Rows from block 9 of the image encoder of a small contrastive image-text model, named by matrix and row number. Rows with one number belong to one channel. Each number is 200 + 20 x the weight over its row's rms, rounded and kept within 0 to 999. All counts start at 0.
After each channel's rows are labels from the 100 images, of 14848, where the channel reaches its highest value: "top examples" is what is common among them. Only what is clearly more common there than usual is listed. The data: small charts drawn from random numbers.
# convs0: expand pointwise conv (encoder.blocks.9.convs.0.weight, 432x72x1x1), inputs 0-71
# convs1: depthwise 3x3 conv (encoder.blocks.9.convs.1.weight, 432x1x3x3), a 3x3 kernel
# convs2: project pointwise conv (encoder.blocks.9.convs.2.weight, 72x432x1x1, transposed), outputs 0-71

convs0.252,171,191,213,197,241,182,204,194,210,195,235,227,216,180,203,172,206,207,228,225,204,173,205,187,196,212,202,181,170,212,192,160,150,180,214,230,182,209,205,247,180,242,230,207,195,211,243,217,225,219,210,195,197,202,204,203,206,224,217,202,176,208,205,208,175,177,205,201,194,220,195,207
convs1.252,165,211,221,208,200,196,226,190,168
convs2.252,189,186,197,167,204,224,200,200,232,178,188,191,202,197,211,218,162,199,213,199,195,211,227,197,197,211,221,217,207,166,206,212,207,223,184,214,170,175,184,201,161,166,165,208,185,179,236,183,189,183,202,189,184,153,203,187,216,187,204,195,195,217,237,232,169,166,209,178,213,169,187,176
top examples: step chart; one colour; rising

convs0.262,199,150,206,205,209,217,181,228,162,218,214,174,190,191,168,204,220,182,176,206,241,206,178,190,233,170,195,208,211,178,173,193,196,191,213,174,223,212,196,175,207,199,172,169,166,215,213,200,209,201,189,178,208,173,231,212,196,215,206,175,186,194,214,197,207,183,180,220,235,232,168,202
convs1.262,212,212,179,209,227,205,194,196,156
convs2.262,208,190,207,180,206,174,226,172,192,198,220,213,195,187,204,204,224,188,215,161,194,210,190,185,241,185,181,205,200,167,206,207,185,174,201,199,204,239,223,206,216,187,230,232,156,210,207,220,211,216,235,167,182,244,190,192,201,200,206,158,236,190,223,206,182,214,209,194,187,221,219,218
top examples: dip in the middle; bar chart; heat grid

convs0.394,198,237,211,207,215,194,189,203,232,221,161,218,204,195,196,180,189,233,218,213,166,214,192,212,200,252,204,196,218,205,197,168,206,175,216,238,200,215,195,205,167,220,233,232,220,163,213,208,161,187,198,204,191,208,219,172,217,191,207,193,217,201,182,209,217,180,223,194,207,203,245,210
convs1.394,172,206,196,215,194,176,217,163,184
convs2.394,190,220,199,202,164,195,164,180,224,218,190,189,177,191,205,205,179,216,185,210,210,181,231,228,147,215,242,194,226,209,189,207,208,186,190,217,228,181,186,159,169,206,190,189,197,183,200,182,180,182,182,200,175,204,233,208,195,200,226,200,189,200,217,201,217,210,239,218,228,177,218,167
top examples: ring chart

convs0.319,158,201,218,213,218,192,202,170,209,196,192,203,208,231,174,178,210,230,192,182,203,180,211,223,164,240,193,193,193,198,210,209,228,210,204,228,196,185,191,208,219,210,213,220,241,197,192,191,204,156,212,211,224,216,197,144,191,188,236,201,215,200,209,191,193,214,236,182,239,186,219,186
convs1.319,186,230,206,187,217,160,212,187,189
convs2.319,208,207,181,177,174,182,224,200,229,209,204,189,167,203,183,186,201,188,203,208,160,221,197,228,185,231,192,225,208,192,207,173,202,180,207,170,171,170,194,197,203,181,205,195,190,187,218,178,186,157,177,179,196,206,195,223,186,184,253,171,198,239,217,169,187,235,223,195,199,203,202,173
top examples: bubble chart; horizontal bar chart

convs0.146,177,181,202,161,207,165,208,210,168,202,197,233,200,189,185,174,198,166,200,180,204,168,189,172,192,187,212,210,170,211,206,174,181,170,225,208,174,197,189,241,202,222,201,191,167,228,221,230,207,182,225,207,225,180,226,213,169,215,215,205,174,175,193,204,228,177,187,182,211,200,188,193
convs1.146,186,217,226,171,180,227,206,193,180
convs2.146,159,230,229,187,210,202,215,233,183,200,196,221,230,185,218,194,197,233,198,200,190,229,217,193,209,217,191,232,189,194,207,215,204,202,198,208,177,196,195,223,163,189,161,197,216,177,216,207,181,151,195,197,190,178,187,196,237,211,186,191,186,218,221,213,191,163,223,208,219,194,181,148
top examples: step chart; falling; scatter plot

convs0.304,193,236,211,180,217,210,209,233,200,220,172,227,222,179,217,181,180,205,208,217,178,213,184,181,185,205,218,213,205,197,188,169,173,154,198,239,202,216,226,243,169,213,217,230,202,178,216,221,227,206,235,194,205,213,216,219,220,222,182,207,212,203,191,218,211,170,209,199,176,205,232,195
convs1.304,199,215,227,193,183,207,220,221,163
convs2.304,170,211,208,220,249,225,213,198,205,194,174,224,232,178,218,201,154,201,216,218,212,218,235,165,204,208,191,205,198,157,200,218,197,214,208,226,201,210,216,216,197,204,203,229,195,202,203,203,192,197,214,188,205,198,174,216,178,230,204,197,164,181,200,202,196,165,239,161,208,181,201,162
top examples: bubble chart; dip in the middle

convs0.296,199,195,207,228,216,241,197,212,180,209,227,190,188,236,206,191,212,203,213,205,227,224,235,196,193,229,156,229,175,177,187,200,205,206,195,194,199,200,215,247,187,199,186,199,202,180,232,173,224,192,229,173,211,182,212,184,179,208,250,193,189,196,210,219,181,211,182,190,243,213,185,192
convs1.296,210,198,187,230,184,198,158,195,181
convs2.296,214,188,211,196,228,201,228,216,222,158,220,211,200,235,164,161,186,219,208,194,162,217,208,203,211,213,183,196,217,188,207,174,213,219,196,170,199,207,145,219,192,190,198,215,202,188,222,211,192,195,225,212,239,203,173,165,200,182,230,207,195,199,207,191,174,222,192,201,164,201,169,195
top examples: flat; scatter plot

convs0.259,216,207,225,182,175,216,182,188,183,197,229,190,158,210,167,197,196,219,160,208,232,178,188,211,225,178,148,181,205,203,202,213,206,227,205,166,221,230,220,194,209,207,187,191,234,212,187,199,221,246,196,194,208,207,216,229,204,231,208,187,189,214,220,161,214,194,182,215,212,202,207,197
convs1.259,228,171,197,195,176,199,167,214,210
convs2.259,205,201,220,183,216,181,220,216,207,167,190,227,204,186,260,166,209,195,187,219,220,161,178,216,181,222,201,225,239,176,201,197,239,212,192,166,231,200,176,179,199,194,196,213,201,188,210,193,195,182,176,207,196,165,205,215,167,223,224,187,163,204,209,204,216,172,193,195,213,199,190,210
top examples: bubble chart

convs0.78,172,175,222,197,223,221,193,214,171,224,237,203,182,167,161,201,187,203,200,213,226,172,199,191,205,171,215,185,185,178,176,159,185,197,215,189,211,215,186,212,206,225,220,190,191,219,232,235,228,202,202,197,229,182,230,219,204,243,211,196,180,206,227,195,169,191,189,215,205,217,178,193
convs1.78,186,182,213,244,174,189,205,191,191
convs2.78,197,200,205,217,227,193,208,218,147,165,213,191,217,230,202,171,203,210,213,190,158,196,199,189,209,200,198,174,171,213,202,225,208,209,198,200,172,193,225,226,222,178,195,211,206,227,234,204,241,223,218,198,201,191,177,178,232,175,209,222,178,201,235,199,198,163,174,201,170,192,179,199
top examples: step chart; one colour; flat; trend: rising

convs0.317,188,200,176,220,193,194,191,199,216,203,172,195,173,226,247,154,215,200,190,190,180,169,228,182,205,200,166,193,214,184,189,217,204,158,175,182,214,214,202,230,217,202,217,215,196,183,188,187,238,194,230,188,206,200,183,171,186,211,157,176,185,203,169,215,209,195,183,203,157,210,200,204
convs1.317,244,189,184,172,203,220,194,202,194
convs2.317,201,206,194,210,228,193,235,219,189,183,208,167,191,212,176,177,174,178,234,193,173,206,218,186,224,175,182,194,185,217,193,207,160,238,205,185,174,187,192,225,203,214,195,218,200,189,204,216,183,205,162,176,204,213,199,161,196,214,232,198,209,191,229,189,164,228,195,239,194,238,194,186
top examples: flat; bubble chart

convs0.131,216,183,207,185,219,215,230,227,197,202,208,237,204,176,219,207,168,200,192,203,191,189,195,207,216,193,198,194,213,183,197,202,170,214,183,170,213,220,229,228,210,221,201,205,208,226,209,224,238,248,222,255,230,217,213,223,221,207,191,227,196,194,222,217,194,190,181,206,150,203,197,182
convs1.131,172,165,174,198,195,204,221,216,212
convs2.131,167,155,163,200,198,226,201,204,189,186,177,159,241,176,217,188,213,220,206,228,222,179,191,207,200,188,197,204,198,194,147,241,196,195,199,196,197,158,183,219,161,219,199,207,216,178,227,213,202,187,188,213,217,218,181,194,212,188,202,192,204,174,184,229,198,203,185,168,192,201,189,196
top examples: dark theme; flat; bubble chart; kind: stacked bars

convs0.388,228,178,208,225,196,214,206,225,139,202,240,197,177,180,177,189,203,184,176,195,222,178,183,183,228,153,191,226,186,172,202,187,177,203,210,170,225,215,199,196,198,209,191,180,174,218,225,231,221,214,214,212,226,190,212,211,181,215,191,206,165,203,210,217,193,202,169,195,185,212,178,193
convs1.388,181,215,179,162,204,205,188,187,228
convs2.388,221,171,204,199,205,215,222,231,193,184,227,206,171,180,232,190,172,200,203,185,172,175,214,165,183,177,168,179,241,182,204,213,189,182,173,208,195,241,236,192,217,214,218,169,231,197,206,212,205,210,211,206,201,185,222,210,180,212,220,202,181,188,215,213,168,213,209,190,215,204,229,241
top examples: dip in the middle; histogram; horizontal bar chart

convs0.68,211,218,223,184,184,209,205,188,225,206,220,227,251,212,193,240,203,224,221,214,205,222,187,214,225,202,244,202,215,234,213,225,199,220,248,226,197,202,194,182,198,206,230,231,212,223,210,201,166,233,161,207,192,212,174,218,220,187,203,207,212,207,213,191,196,200,197,196,170,196,222,212
convs1.68,175,179,214,178,212,214,218,217,170
convs2.68,205,172,183,201,176,219,231,167,191,200,172,193,193,221,169,186,198,210,219,179,209,228,207,189,209,238,211,196,214,174,249,197,177,197,190,191,216,167,172,183,190,240,223,179,226,192,181,205,196,201,195,202,212,219,182,175,160,168,189,178,211,172,200,191,225,232,190,200,205,225,191,181
top examples: line chart; one colour; peak in the middle; trend: dip in the middle

convs0.10,220,215,220,218,239,186,198,168,246,198,227,218,201,212,214,179,210,216,229,206,163,200,203,200,165,226,194,173,176,228,192,186,207,201,205,215,204,181,203,216,191,205,208,213,240,163,218,198,201,174,210,188,234,223,221,176,213,179,201,197,242,212,188,196,178,232,223,176,213,213,208,206
convs1.10,181,200,182,168,230,192,183,210,178
convs2.10,199,202,184,197,203,182,229,192,193,226,182,188,156,243,182,165,183,189,184,195,207,167,203,173,212,223,223,186,210,217,200,202,201,196,157,168,166,164,212,200,207,196,180,180,192,211,196,168,210,179,196,180,197,193,176,224,190,237,220,190,184,213,198,185,212,206,170,224,213,206,155,213
top examples: step chart; dip in the middle; peak in the middle

convs0.268,205,229,196,238,209,219,189,205,190,213,188,193,185,231,228,190,224,219,177,204,218,177,235,187,196,218,172,192,215,162,188,195,203,170,181,214,212,220,213,234,221,225,199,227,230,218,201,176,254,191,232,190,198,215,194,187,164,225,183,194,193,202,179,196,227,186,189,209,180,216,221,214
convs1.268,178,201,204,231,201,160,208,201,222
convs2.268,193,214,216,199,161,203,222,193,193,190,194,231,181,218,172,182,190,180,179,183,186,222,227,229,221,229,168,186,215,187,205,159,199,156,215,195,215,227,159,188,212,197,195,208,208,193,194,190,201,187,240,218,222,197,170,229,220,199,176,188,214,231,187,202,200,201,213,186,156,180,184,207
top examples: flat; scatter plot; line chart

convs0.310,200,192,160,243,201,192,201,211,205,185,203,189,219,217,194,176,222,161,219,166,217,199,202,160,196,196,188,242,174,174,204,211,189,184,207,176,195,216,228,222,184,192,213,192,187,187,211,196,238,213,202,207,225,218,178,174,220,190,187,198,179,203,207,192,150,207,175,211,220,206,152,197
convs1.310,235,180,188,170,215,207,175,205,205
convs2.310,196,198,234,226,203,196,192,225,167,193,175,207,201,244,206,193,222,222,202,220,188,210,216,212,190,190,187,184,198,200,199,210,198,229,197,237,190,172,235,200,195,209,216,212,236,204,191,209,234,215,191,211,239,220,152,201,239,171,215,208,205,216,208,191,235,214,215,211,158,196,194,166
top examples: falling; histogram

convs0.43,221,198,200,216,223,179,197,227,200,173,198,199,204,229,245,196,196,178,215,201,202,174,243,200,173,193,244,185,200,191,201,184,188,201,156,208,221,183,172,221,230,187,197,188,210,232,198,189,232,188,203,184,221,188,208,183,203,225,176,187,220,167,209,196,237,205,238,230,210,205,201,180
convs1.43,166,218,189,225,212,201,199,166,207
convs2.43,184,214,208,201,198,177,214,208,187,176,185,212,182,204,202,158,185,183,207,208,206,214,225,206,208,204,174,201,191,199,175,195,184,199,206,197,213,232,249,212,216,196,197,224,208,245,203,185,199,236,205,185,184,192,142,239,178,224,234,167,181,210,184,220,198,200,236,183,183,193,174,182
top examples: line chart; falling; horizontal bar chart

convs0.118,202,223,215,173,197,220,221,249,187,185,162,197,257,178,229,191,178,226,180,214,192,220,170,193,183,207,233,200,226,189,196,197,167,181,161,216,206,217,209,210,205,188,207,217,199,214,199,206,214,229,219,217,192,223,200,217,207,195,186,216,220,196,197,201,191,181,208,246,176,198,231,192
convs1.118,204,208,196,171,185,204,215,234,167
convs2.118,188,183,201,207,208,231,228,192,211,191,162,201,194,176,220,205,157,203,207,229,202,235,236,182,209,192,190,185,229,159,227,193,214,229,208,206,201,203,139,219,175,197,191,194,191,188,209,199,185,180,186,178,236,178,219,206,198,221,195,180,184,195,196,173,185,182,209,180,214,196,178,169
top examples: one colour; line chart; falling

convs0.373,169,166,192,217,189,196,185,196,152,202,193,167,238,183,167,220,199,205,142,217,239,227,164,197,218,185,171,240,224,180,206,217,231,189,194,204,203,210,205,183,228,190,210,205,190,212,180,209,190,206,211,209,181,200,197,193,195,187,209,189,169,218,195,187,180,202,182,220,223,202,192,212
convs1.373,168,215,216,181,191,207,215,165,187
convs2.373,206,193,185,202,192,205,202,209,186,233,197,197,197,198,192,247,246,220,181,192,210,173,214,205,216,191,193,177,187,245,202,216,205,206,185,186,204,214,168,185,168,227,169,140,228,214,166,204,198,193,183,222,216,205,199,182,214,202,201,205,225,213,216,191,204,226,187,235,232,207,209,228
top examples: ring chart; pie chart

convs0.139,194,218,141,215,202,183,186,188,232,217,176,191,197,230,245,183,224,177,200,165,182,228,233,193,185,209,196,208,212,202,189,204,220,184,200,223,190,187,208,235,221,198,206,219,199,208,197,173,211,197,196,187,204,193,162,171,190,192,156,178,211,175,157,220,198,201,212,186,185,214,207,215
convs1.139,172,209,202,183,224,209,159,205,210
convs2.139,165,177,238,193,211,199,195,206,195,207,183,203,173,225,217,176,207,175,200,246,213,198,162,225,191,196,194,194,187,177,204,198,219,218,178,191,170,181,230,228,216,199,216,191,185,236,228,197,207,217,219,183,209,192,181,193,200,201,204,173,171,215,187,160,248,193,190,193,181,204,170,173
top examples: dark theme; ring chart

convs0.42,186,205,215,166,176,197,200,221,190,227,205,226,197,169,168,180,195,174,201,187,194,200,164,194,213,188,179,187,186,204,197,191,184,209,240,166,204,216,248,230,182,215,217,199,180,230,218,246,201,222,235,226,204,215,228,221,179,236,205,198,179,194,199,200,234,188,181,196,203,200,198,200
convs1.42,201,170,215,192,234,186,195,174,181
convs2.42,221,205,205,217,200,212,190,194,195,213,238,175,198,239,169,212,165,173,176,167,155,185,225,187,212,226,222,198,187,197,224,173,186,187,213,223,186,218,231,193,234,193,194,229,188,200,194,199,192,207,180,222,173,183,211,198,219,178,190,191,210,185,210,225,192,178,202,228,193,153,227,200
top examples: one colour; step chart; flat

convs0.332,195,228,170,219,196,239,188,231,215,220,219,195,209,232,221,250,210,184,190,192,193,188,201,197,225,197,217,167,224,175,200,221,232,198,202,177,236,205,210,204,244,219,207,233,209,228,207,171,233,234,210,198,212,193,190,203,187,190,193,194,219,206,199,216,241,223,209,191,184,205,203,212
convs1.332,229,159,222,203,209,201,185,212,188
convs2.332,178,221,185,210,164,249,235,182,207,210,178,193,189,198,181,206,221,207,199,176,188,189,205,215,192,220,240,190,198,191,181,232,197,158,171,167,213,193,201,201,149,202,198,164,190,211,204,194,184,198,188,172,198,205,207,203,199,212,239,179,203,195,221,227,189,219,171,175,205,190,166,200
top examples: one colour; line chart; area chart; kind: radar chart

convs0.203,243,206,192,216,212,203,182,215,177,199,178,181,217,191,213,216,224,240,204,199,219,204,149,208,192,205,186,253,213,209,191,198,228,198,200,202,224,225,221,231,202,196,215,213,195,237,209,224,225,208,224,201,238,207,224,198,192,186,140,204,206,207,196,182,214,203,172,193,219,202,215,204
convs1.203,195,178,211,182,213,192,244,178,192
convs2.203,190,187,200,190,191,221,211,203,205,189,207,209,183,216,169,176,207,188,191,223,177,200,196,191,229,187,210,200,187,197,195,175,202,190,215,192,195,186,136,191,161,194,158,218,164,174,189,223,194,156,219,167,218,202,230,204,226,233,184,169,219,207,216,189,184,189,201,207,216,217,164,216
top examples: flat; line chart; bubble chart

convs0.63,169,183,173,245,217,188,196,211,181,205,241,189,243,198,192,200,220,175,208,217,231,146,192,186,217,182,210,200,212,173,193,197,162,199,216,198,195,212,197,215,227,224,200,191,175,216,241,198,235,211,201,207,206,188,192,211,195,220,189,195,170,218,230,204,186,205,188,204,170,210,168,212
convs1.63,177,211,208,187,183,207,229,172,173
convs2.63,224,221,200,150,196,204,203,212,194,193,197,225,181,201,188,220,216,191,159,158,215,181,201,191,243,228,231,186,210,220,219,209,188,211,192,196,191,170,201,203,196,179,150,194,213,173,204,211,208,172,215,196,199,172,187,185,223,215,172,201,192,222,229,200,192,156,175,215,219,187,195,185
top examples: step chart; falling; bubble chart

convs0.35,234,215,207,222,223,155,205,166,229,197,228,222,182,223,205,187,212,209,213,174,185,201,215,199,184,207,220,222,177,235,204,182,241,220,207,205,226,198,199,220,197,208,230,224,231,209,210,228,218,169,200,202,248,228,215,172,192,186,181,191,224,203,188,195,213,195,197,176,231,199,209,193
convs1.35,209,189,208,205,176,212,207,177,245
convs2.35,191,183,231,202,206,206,206,178,180,177,244,215,205,185,181,195,221,181,207,164,212,202,198,204,214,211,209,176,192,192,196,224,218,175,190,161,202,244,205,191,213,173,191,210,189,236,200,195,212,228,210,197,203,221,192,224,201,230,219,171,233,168,185,166,179,210,176,203,201,172,199,250
top examples: dip in the middle; bubble chart

convs0.135,193,203,200,204,207,180,218,211,202,184,189,228,188,211,175,181,185,196,196,208,203,170,166,228,213,219,171,203,198,194,239,252,192,220,200,173,203,213,218,221,208,216,189,218,223,213,202,204,230,222,224,250,211,229,210,175,194,189,203,223,173,182,220,169,201,227,185,176,204,165,207,168
convs1.135,243,211,179,183,197,197,179,180,196
convs2.135,243,194,203,175,229,212,211,204,196,187,178,246,188,196,226,200,236,197,185,204,225,204,164,179,204,168,246,215,208,213,248,175,220,207,212,204,193,212,173,215,181,171,184,194,217,200,199,188,202,205,220,193,167,186,214,223,195,220,210,168,172,206,215,160,210,183,192,204,202,214,211,205
top examples: ring chart; pie chart

convs0.94,207,197,195,192,223,203,180,231,225,209,246,202,165,191,208,195,209,175,201,217,207,218,214,178,204,200,253,182,194,202,186,192,199,187,204,219,214,190,226,207,223,233,218,209,199,240,236,235,233,192,180,204,242,204,182,228,215,204,200,188,221,177,204,208,195,157,214,193,232,206,201,218
convs1.94,235,197,191,216,202,202,164,226,205
convs2.94,205,226,223,178,175,187,241,211,202,241,200,208,200,223,173,183,198,180,214,185,198,211,202,198,200,203,188,186,200,222,211,177,206,166,218,167,198,215,243,205,236,193,182,202,185,260,186,174,210,210,229,209,204,174,161,195,175,203,204,186,208,225,195,214,185,213,171,181,195,231,200,202
top examples: step chart; horizontal bar chart

convs0.218,236,193,205,217,197,208,192,197,188,218,223,182,207,181,166,228,204,195,186,196,231,224,165,181,218,177,158,229,199,203,192,200,218,209,205,169,219,225,247,193,178,197,219,220,216,200,206,222,216,221,213,199,202,216,203,232,214,215,210,203,189,246,202,206,179,199,148,178,216,203,172,211
convs1.218,227,187,188,166,169,206,217,199,209
convs2.218,185,206,192,200,164,212,201,159,209,216,193,173,176,202,222,183,185,190,193,207,201,219,218,209,175,212,211,212,213,183,199,193,209,202,200,195,209,190,195,170,210,162,213,194,156,189,201,178,204,194,223,163,213,185,238,244,183,202,228,160,213,214,188,239,190,193,216,178,204,217,146,185
top examples: bubble chart; peak in the middle

convs0.313,167,247,214,209,215,232,196,234,205,235,170,211,239,187,205,210,189,221,212,224,174,203,181,211,200,213,242,201,241,177,186,172,178,153,206,208,202,210,191,201,200,218,208,204,205,175,218,210,191,183,203,194,207,194,217,220,200,186,190,199,221,229,214,185,208,168,211,222,187,210,238,213
convs1.313,179,227,189,190,200,201,239,186,177
convs2.313,172,214,206,217,240,188,206,221,201,216,163,206,232,178,241,192,184,225,197,240,218,177,232,223,181,199,210,211,204,206,188,241,205,214,210,186,205,163,182,178,161,206,180,178,195,186,216,196,179,202,182,183,194,215,209,196,188,226,218,179,177,191,237,180,199,178,212,191,208,199,187,166
top examples: bubble chart; dip in the middle; lollipop chart

convs0.142,174,214,194,224,207,199,197,217,182,199,139,213,208,198,192,246,188,201,194,184,205,188,180,204,169,174,227,213,209,194,208,203,223,206,199,198,177,192,189,218,201,182,226,211,182,186,198,190,205,143,166,187,232,209,198,206,191,188,169,198,208,177,191,183,169,180,170,152,222,183,202,213
convs1.142,193,206,199,177,246,197,209,191,226
convs2.142,215,187,183,197,195,209,217,180,215,182,160,187,177,236,167,202,213,170,194,210,190,199,208,185,201,213,204,199,198,212,220,185,204,209,242,217,219,189,148,214,166,186,162,209,183,177,199,206,195,171,189,170,224,194,244,213,208,202,220,173,218,215,221,208,209,223,191,214,210,237,174,182
top examples: flat; bubble chart; line chart

convs0.306,154,188,204,184,208,182,199,182,193,195,234,211,220,205,212,176,201,205,215,207,237,166,233,182,194,226,195,182,171,210,208,202,164,176,219,217,156,171,173,205,206,210,174,175,160,207,199,180,200,191,186,197,155,177,203,201,199,217,228,201,183,200,210,166,196,209,211,234,216,192,199,196
convs1.306,211,194,161,228,200,188,219,209,224
convs2.306,194,169,242,237,245,216,192,210,215,218,205,223,217,226,233,207,206,214,208,240,186,164,228,197,191,195,211,217,163,236,213,235,226,228,194,208,180,195,225,219,191,200,200,182,228,212,185,190,189,244,187,216,195,201,182,203,216,199,220,190,201,192,218,179,209,175,216,199,205,196,201,195
top examples: step chart; falling; lollipop chart

convs0.147,201,208,207,216,205,217,178,233,196,197,192,192,227,200,220,207,205,210,182,172,208,213,153,206,189,204,189,230,207,201,206,212,227,203,182,206,236,203,230,237,219,190,194,220,208,200,212,215,253,230,235,196,249,213,198,212,193,183,148,191,212,187,206,181,210,209,161,176,194,197,216,198
convs1.147,207,181,207,183,235,183,224,177,215
convs2.147,189,183,198,208,205,219,218,203,204,183,192,192,189,212,168,179,194,197,197,210,183,205,204,163,233,187,201,184,196,202,198,175,190,199,219,214,193,187,125,201,159,211,150,208,172,178,199,218,192,170,221,170,217,192,234,187,220,238,185,192,219,204,224,202,188,197,214,199,218,216,166,207
top examples: bubble chart; line chart; rising

convs0.371,196,232,189,227,208,211,188,200,193,207,192,180,215,223,246,236,203,237,179,189,221,184,216,192,210,228,230,185,214,194,204,197,190,212,170,210,211,223,218,198,212,242,219,248,238,222,214,161,225,226,213,195,177,195,190,198,201,213,220,194,201,236,196,222,200,192,167,197,202,204,226,203
convs1.371,184,187,218,215,205,179,159,211,182
convs2.371,157,207,189,218,158,252,204,199,209,196,190,202,211,188,170,208,223,205,185,200,184,186,208,203,166,196,230,201,228,202,190,200,217,149,175,188,230,188,239,192,164,214,221,188,194,225,203,194,183,182,196,183,209,226,188,210,237,210,230,182,223,194,213,199,208,198,195,165,195,189,179,196
top examples: falling; histogram; area chart

convs0.395,199,227,200,217,227,202,190,221,234,221,238,214,204,196,219,196,210,201,243,215,178,199,215,212,169,216,224,163,199,217,187,163,189,213,203,217,196,170,207,221,166,197,202,183,190,170,213,191,173,183,183,183,185,195,202,224,236,239,189,190,228,219,214,222,209,219,230,198,181,218,223,219
convs1.395,227,182,198,216,161,200,210,176,208
convs2.395,181,190,169,178,173,229,181,200,237,188,229,174,228,201,167,227,195,213,220,184,221,208,232,200,189,190,213,202,191,210,180,196,203,197,191,204,205,221,177,190,178,208,173,192,184,224,194,181,186,223,192,230,176,198,235,164,232,204,174,217,241,185,203,206,192,187,215,203,210,198,238,236
top examples: dip in the middle; items: three; bar chart; kind: stacked bars

convs0.109,218,229,209,175,182,189,171,183,213,234,167,197,179,230,198,202,202,201,189,207,196,200,206,213,192,221,204,178,233,228,186,228,245,158,214,200,216,187,187,206,194,192,197,214,211,194,183,194,200,172,182,172,210,212,223,184,202,234,197,176,244,200,176,184,223,220,206,213,238,217,238,189
convs1.109,212,184,170,205,208,197,221,195,158
convs2.109,200,220,191,190,190,179,169,210,214,176,231,207,233,161,182,219,182,213,212,188,199,202,198,186,205,153,182,220,183,205,176,169,179,213,193,204,238,242,208,225,221,200,216,224,203,206,196,223,190,222,204,220,194,240,210,192,205,192,206,226,203,205,176,206,186,228,238,189,206,177,238,179
top examples: dip in the middle; stacked bars

convs0.173,201,234,212,193,227,181,205,185,230,200,226,219,210,224,220,212,212,208,209,197,202,202,216,197,171,221,243,176,191,234,201,205,193,208,208,242,184,141,163,190,220,180,195,211,222,220,204,197,204,177,164,185,213,199,191,222,202,183,201,209,234,203,202,189,193,222,245,179,200,196,229,200
convs1.173,222,194,177,175,214,200,163,220,201
convs2.173,201,242,176,199,223,187,224,202,204,252,239,188,184,225,202,192,195,220,215,196,197,183,200,185,227,173,193,191,169,244,204,191,201,202,204,180,173,169,197,197,215,193,166,175,173,193,196,188,220,178,205,179,220,203,236,193,201,212,184,213,225,225,213,185,187,220,176,226,225,223,174,208
top examples: one colour; line chart; peak in the middle; trend: rising

convs0.323,199,173,202,212,197,210,215,232,142,211,200,191,228,184,174,210,187,194,176,188,223,210,151,179,229,177,196,253,202,180,207,200,203,200,219,166,198,233,216,193,203,214,203,215,191,199,204,232,217,207,223,227,203,220,207,215,182,195,219,206,165,208,207,213,202,199,149,189,197,192,183,208
convs1.323,178,210,172,180,180,205,204,171,177
convs2.323,218,186,213,195,243,216,194,234,191,200,227,199,196,202,222,191,217,190,178,214,204,192,210,203,230,162,168,215,213,198,175,227,231,205,224,172,199,197,160,192,180,182,164,186,211,152,209,170,215,170,160,195,189,200,210,217,208,191,235,173,203,198,183,200,188,206,190,208,195,224,193,224
top examples: falling; bubble chart; line chart

convs0.375,233,201,212,194,197,193,192,188,187,199,194,179,169,254,226,232,215,200,193,193,226,174,256,194,197,181,224,155,224,219,190,210,184,210,180,202,229,186,183,206,214,199,192,198,180,223,174,160,196,197,177,180,174,176,193,220,191,235,181,185,208,185,189,215,224,184,215,217,195,192,200,198
convs1.375,212,182,173,188,218,226,216,179,175
convs2.375,187,218,176,208,188,188,195,230,205,183,214,212,181,180,194,180,194,222,202,196,178,208,193,153,181,188,211,192,177,223,181,185,167,178,189,185,208,211,251,211,222,221,210,213,193,228,229,220,202,208,184,185,184,240,180,209,176,233,247,176,213,182,218,184,176,231,219,200,190,197,185,194
top examples: dip in the middle; bar chart; stacked bars